{
  "horizontal_flip": false,
  "cutout": 0.25,
  "depths": [4, 7, 4],
  "widths": [160, 320, 640],
  "learning_rate": 0.0033
}
Rows from block 8, named by matrix and row number. Rows with one number belong to one channel. Each number is 200 + 20 x the weight over its row's rms, rounded and kept within 0 to 999. All counts start at 0.
# p10: first pointwise conv (model.blocks.8.p1.0.weight, 160x160x1x1), inputs 80-159
# p20: second pointwise conv (model.blocks.8.p2.0.weight, 160x160x1x1, transposed), outputs 80-159
p10.36,232,238,214,225,229,230,221,226,196,230,199,221,215,222,230,209,191,220,220,215,224,214,205,203,237,235,242,214,219,192,213,203,201,210,224,217,223,216,213,228,228,219,199,230,186,229,212,206,209,215,205,224,223,200,215,202,176,192,234,197,205,214,217,201,187,218,202,218,221,202,198,222,210,215,205,204,210,219,197,191
p10.37,212,191,226,211,235,217,195,195,200,215,194,194,211,216,202,202,211,212,230,202,209,200,185,224,186,188,219,204,205,205,186,203,221,162,203,225,196,201,184,182,205,240,204,200,203,241,199,158,228,216,169,245,195,251,214,173,220,193,197,179,180,187,209,208,217,180,230,218,217,206,214,191,241,211,236,191,212,240,233,201
p10.38,215,200,195,230,201,187,209,225,217,208,232,223,216,197,218,209,209,174,204,221,250,229,202,218,193,210,210,213,190,240,215,237,224,189,161,216,224,199,210,213,200,212,184,220,242,200,184,179,221,224,191,170,206,203,176,242,213,211,202,202,215,232,230,229,188,209,241,211,201,221,232,202,237,207,205,208,245,223,208,185
p10.39,228,209,192,213,194,188,232,215,245,212,224,225,193,225,211,217,212,180,204,216,201,222,201,224,180,196,210,209,191,221,197,195,210,222,165,227,240,226,192,242,194,222,182,184,229,216,209,208,226,192,225,196,188,170,219,223,217,234,203,177,204,213,222,225,200,193,231,198,233,226,234,193,220,245,216,207,210,249,203,208
p10.40,202,157,196,201,202,212,236,212,214,227,199,196,204,174,245,210,201,191,214,233,217,214,222,239,209,216,195,193,175,218,182,209,206,208,187,224,233,238,196,229,208,229,191,196,227,228,188,216,195,202,207,199,197,181,252,224,221,216,200,184,209,216,205,218,207,205,231,201,235,219,221,180,212,232,212,188,225,246,200,184
p10.41,197,217,222,198,199,197,233,239,217,217,231,190,186,208,222,211,217,207,250,230,221,226,207,224,226,230,219,198,220,187,205,195,217,191,209,210,194,176,214,211,205,231,213,183,211,209,202,209,219,196,231,208,221,183,245,228,206,237,200,215,230,195,172,204,208,213,193,217,186,190,205,221,199,204,172,196,206,235,213,224
p10.42,217,204,190,221,227,211,229,215,201,221,189,176,214,221,220,230,205,182,190,215,216,223,200,219,210,193,193,192,194,238,193,198,221,226,190,214,228,216,191,229,207,239,188,198,199,225,207,246,211,208,244,199,233,206,217,224,212,209,181,203,193,217,241,181,203,195,225,191,255,203,211,186,215,219,217,196,193,191,182,190
p10.43,214,236,226,181,229,211,208,210,187,199,227,220,192,178,186,204,188,232,221,209,189,193,214,174,235,202,223,201,203,180,193,202,198,189,211,189,211,181,208,185,227,196,219,214,171,184,201,179,188,223,221,186,203,205,220,205,182,199,196,215,225,179,183,192,209,219,193,243,197,188,199,218,180,194,160,222,194,206,202,234
p10.44,206,198,196,234,195,172,213,229,234,212,228,191,209,213,215,214,214,176,203,217,216,233,214,230,190,219,218,211,192,232,210,215,218,218,182,230,235,236,194,238,196,212,191,187,237,207,223,231,225,199,197,204,197,189,215,223,218,213,208,194,206,239,216,238,202,224,210,193,233,225,219,188,225,243,225,183,218,229,207,187
p10.45,203,195,181,228,205,200,229,235,232,216,236,194,202,209,225,211,218,198,203,209,223,221,206,225,188,218,212,215,186,218,195,220,205,216,181,213,239,247,178,225,212,235,194,196,246,220,235,228,224,209,202,200,197,189,215,222,201,213,187,188,211,223,216,229,203,215,219,194,234,215,221,199,218,245,226,184,237,222,206,204
p10.46,212,191,216,240,219,231,220,215,218,233,214,225,208,227,223,184,260,218,222,224,228,212,217,232,189,206,222,175,203,220,196,212,189,213,226,203,209,210,218,199,187,212,210,195,188,195,211,241,200,203,212,225,166,245,228,211,257,217,201,224,211,217,215,213,189,200,211,213,226,218,216,237,239,185,211,221,197,204,196,212
p10.47,256,234,206,208,198,213,216,216,181,228,218,217,210,205,215,222,184,230,222,217,210,215,206,199,245,210,211,198,227,192,243,211,175,224,204,202,220,205,222,208,179,202,216,233,200,212,227,215,181,189,242,193,208,178,230,213,199,202,233,214,197,191,211,204,207,201,203,225,217,209,207,207,206,219,203,212,213,207,208,229
p10.48,220,199,202,224,193,229,220,228,232,214,181,202,226,232,222,193,261,216,210,219,214,223,215,209,200,170,206,188,215,208,213,195,168,212,205,209,203,218,207,204,187,209,217,184,191,203,187,225,214,218,195,206,183,217,206,236,280,224,224,225,209,206,209,196,204,190,190,207,222,244,220,231,197,185,214,240,187,210,194,215
p10.49,207,190,193,207,198,193,236,219,184,193,231,211,205,222,212,224,209,169,202,227,213,203,212,221,201,195,215,205,202,205,176,199,231,215,197,207,238,221,204,236,195,238,167,169,218,198,213,210,206,197,216,210,194,199,227,221,208,241,217,196,233,216,234,214,212,229,209,214,228,212,208,191,220,218,205,201,220,242,210,210
p10.50,184,195,196,219,196,182,241,239,234,194,247,219,194,206,205,213,214,186,210,224,199,221,216,233,205,208,220,232,181,214,185,218,229,214,200,234,211,233,194,224,207,220,187,184,201,207,240,202,232,208,215,208,189,202,236,228,222,199,204,187,214,219,208,221,208,220,218,190,214,218,222,183,211,235,205,189,228,244,224,193
p10.51,216,191,184,173,205,204,237,183,203,170,208,232,198,204,206,183,222,200,194,188,203,198,213,195,197,178,173,203,227,182,203,193,216,216,214,175,183,152,199,197,216,200,228,174,199,169,215,203,206,197,227,229,239,204,168,199,190,207,207,199,185,183,195,155,200,211,184,160,194,221,207,199,199,182,169,211,224,189,184,201
p10.52,191,192,222,221,215,155,186,215,194,162,221,209,243,186,187,208,227,194,210,180,204,183,203,202,191,214,239,207,186,199,187,190,218,196,194,222,199,186,218,208,215,186,204,184,243,198,238,197,228,180,203,229,159,196,170,224,212,190,211,172,208,227,182,225,211,216,222,199,204,194,203,207,219,234,221,185,228,206,217,218
p10.53,221,184,192,219,210,187,227,236,224,212,244,201,204,210,224,205,208,190,205,209,218,204,203,220,185,219,214,201,198,218,197,211,211,228,186,219,234,244,176,222,202,214,178,176,230,229,227,218,219,203,224,203,185,169,216,212,223,220,193,198,198,241,215,234,188,230,226,185,235,240,225,184,235,238,210,182,218,222,196,190
p10.54,167,180,197,215,233,198,209,193,166,207,209,196,198,199,192,184,212,214,203,217,225,195,205,220,233,204,216,167,158,228,212,218,266,212,200,217,230,204,225,214,169,224,204,220,237,201,210,195,200,208,196,205,193,208,213,218,186,222,195,195,219,225,212,217,237,199,197,207,209,190,188,181,273,219,215,210,231,211,200,230
p10.55,237,233,215,195,243,237,214,223,181,199,231,223,189,208,203,201,184,234,217,218,208,182,223,176,244,189,196,206,226,174,211,219,190,208,225,190,214,196,219,181,222,231,226,218,175,198,196,185,173,214,224,211,210,202,214,206,191,187,210,220,211,179,202,203,206,181,197,219,199,205,193,221,193,196,169,214,221,204,184,230
p20.36,192,182,206,181,206,203,198,196,178,188,211,215,189,204,182,164,198,198,194,211,240,186,235,201,200,196,176,186,185,178,178,186,197,208,205,212,206,173,203,186,189,173,181,186,199,218,213,207,210,222,171,192,186,178,195,182,183,206,200,176,202,167,205,184,193,205,189,216,158,212,204,213,201,185,209,194,190,172,222,177
p20.37,184,180,181,172,195,220,191,196,188,171,195,185,194,235,210,182,232,238,182,203,183,192,193,172,184,220,172,174,178,209,191,225,197,176,213,200,252,207,179,187,197,195,168,193,255,218,170,215,250,186,203,170,215,167,202,246,198,164,245,174,197,198,173,215,173,209,183,171,169,154,194,230,146,192,206,200,194,175,253,189
p20.38,144,155,183,238,233,220,223,209,232,226,193,186,218,212,203,194,229,200,196,242,193,197,218,226,202,236,225,183,219,185,207,202,191,212,205,206,191,217,185,200,220,191,189,208,201,222,169,183,216,234,185,240,221,231,193,190,149,220,219,235,232,235,237,195,187,211,194,206,249,216,187,215,195,221,214,219,216,180,218,195
p20.39,167,183,183,187,228,209,216,192,200,206,208,174,194,180,212,229,222,134,223,178,185,192,191,179,176,186,206,199,183,185,207,177,182,213,170,203,212,245,195,168,189,191,203,188,192,194,214,157,216,229,170,189,177,185,174,202,169,166,193,195,176,205,206,193,215,189,175,206,204,165,212,197,187,195,172,189,244,204,195,165
p20.40,189,196,217,196,205,216,171,220,216,188,171,204,224,206,214,227,187,200,226,255,219,213,208,222,195,220,209,210,222,225,222,183,222,184,204,178,210,231,181,184,215,204,183,208,192,202,224,188,218,182,198,221,215,209,174,205,189,170,187,195,216,215,212,196,181,199,198,168,216,169,201,209,177,198,190,205,217,217,204,184
p20.41,214,226,191,219,185,228,170,236,202,148,198,190,193,215,227,226,169,212,206,186,194,207,176,240,224,200,207,259,198,191,213,199,220,213,208,217,192,209,209,198,211,214,206,208,174,197,211,180,201,225,212,210,202,164,184,205,223,197,169,203,192,191,208,215,205,225,232,205,173,164,216,153,219,213,185,191,234,230,177,207
p20.42,217,203,182,177,212,201,219,212,204,229,209,224,230,195,177,214,208,186,202,135,179,197,216,169,189,193,201,185,181,225,214,188,164,184,208,206,168,168,209,223,193,218,207,220,170,212,211,218,148,189,199,140,237,213,216,176,223,215,157,206,180,202,208,183,188,233,194,226,192,204,210,230,225,210,206,210,197,229,161,238
p20.43,231,208,205,206,169,179,161,207,208,161,184,179,188,169,206,191,190,213,184,217,191,208,181,204,215,183,166,226,200,206,176,199,207,180,175,202,190,213,196,210,199,176,191,223,181,168,191,164,194,217,232,212,184,200,182,222,231,189,183,216,216,191,200,197,183,171,202,181,181,201,153,188,207,220,180,207,206,185,195,182
p20.44,224,203,212,196,222,201,218,215,187,243,215,205,183,152,197,214,176,193,207,198,203,200,233,214,219,218,203,220,176,176,183,170,211,195,190,195,174,199,248,180,195,218,218,218,187,207,223,186,178,210,196,186,190,222,206,169,196,192,176,192,206,194,222,156,210,192,205,195,200,205,200,150,191,208,171,177,191,198,175,187
p20.45,227,194,228,205,223,176,222,207,180,208,211,201,211,149,206,163,164,212,197,172,211,189,221,247,201,180,185,213,204,182,208,176,184,192,168,179,172,166,200,197,158,208,236,229,206,209,232,159,156,196,225,202,186,199,191,190,221,199,158,195,204,195,205,176,202,177,216,163,193,190,190,179,243,180,192,179,211,220,185,196
p20.46,190,227,215,210,189,230,191,201,215,188,195,197,170,189,179,177,189,174,173,205,236,196,182,236,221,168,193,218,223,203,205,204,214,209,202,183,197,206,141,188,207,229,205,189,187,199,185,199,201,215,178,221,218,189,209,197,207,213,199,178,207,175,196,202,208,221,216,207,178,196,200,182,204,150,188,197,193,159,197,195
p20.47,186,206,212,216,200,181,188,181,227,187,204,207,190,184,172,171,235,208,170,207,184,232,179,202,213,213,175,203,198,215,213,176,209,210,225,169,213,220,178,240,207,210,218,215,221,201,191,182,208,219,227,194,221,214,178,197,215,232,213,225,215,217,211,201,180,178,175,196,184,209,185,188,213,213,222,223,204,207,202,211
p20.48,171,213,178,228,190,228,188,191,219,200,226,183,202,189,192,182,174,183,184,200,217,197,189,232,182,185,196,211,184,214,213,186,201,211,206,193,220,222,163,218,190,210,201,188,193,187,197,193,217,194,213,224,209,186,210,214,187,209,200,184,193,193,169,181,183,192,207,196,195,215,224,185,196,159,210,179,191,160,214,191
p20.49,212,192,192,225,197,184,203,219,171,180,213,207,222,221,220,203,197,198,194,238,236,217,176,235,202,218,170,202,206,207,214,215,221,217,227,240,192,171,192,225,248,178,213,217,207,182,169,199,199,213,215,227,221,186,182,178,208,216,187,182,210,203,206,199,191,226,227,203,224,185,202,210,187,224,159,207,213,173,199,213
p20.50,229,190,214,197,215,207,204,181,214,194,205,186,198,205,163,180,197,171,203,180,201,173,228,176,194,204,225,213,174,205,159,219,185,167,166,176,176,217,231,178,143,232,234,224,204,190,196,169,218,195,180,191,202,220,238,190,196,174,194,199,196,199,199,178,227,164,167,169,199,216,190,203,167,188,203,196,198,200,200,187
p20.51,209,228,212,213,191,207,174,201,181,191,205,203,161,220,200,195,198,191,204,195,194,198,191,197,202,174,203,223,192,181,215,200,212,188,206,174,166,196,202,188,201,218,197,205,170,182,191,189,174,183,190,202,209,202,183,191,201,202,190,217,206,208,219,227,186,212,193,191,196,195,211,177,195,191,218,186,221,190,179,176
p20.52,186,231,208,207,232,179,175,205,186,160,167,191,194,183,226,205,190,219,218,207,190,218,189,215,199,213,207,230,244,202,196,183,208,200,211,235,170,185,247,172,246,250,215,175,204,217,213,194,181,200,195,208,184,168,236,237,193,196,181,198,172,192,188,209,241,183,189,166,189,159,245,180,173,224,182,180,209,239,167,241
p20.53,238,196,204,185,239,172,191,204,178,239,240,248,199,174,197,219,183,188,211,184,195,181,212,199,199,207,186,204,203,213,203,185,184,207,170,196,172,197,244,214,157,195,190,222,195,204,200,173,168,198,197,166,176,228,200,192,222,187,211,207,187,192,172,157,192,187,195,204,211,216,206,181,204,192,201,195,203,169,187,198
p20.54,223,217,210,165,200,175,205,198,190,223,224,202,194,177,216,218,195,205,227,154,170,196,209,197,196,196,186,201,222,192,191,198,184,220,152,216,206,198,225,192,208,232,200,178,203,238,196,210,212,188,195,185,192,194,209,213,227,196,198,164,178,190,169,179,207,192,194,216,173,189,194,215,193,217,194,190,170,227,198,222
p20.55,232,204,210,218,217,155,186,163,210,198,187,183,186,176,195,200,184,217,215,213,170,227,209,208,215,193,204,220,227,222,198,188,198,220,203,183,214,213,215,210,198,205,222,231,208,228,190,169,204,193,223,203,178,208,212,198,217,227,169,225,198,208,222,187,206,174,207,183,208,221,189,202,192,222,204,185,199,219,194,198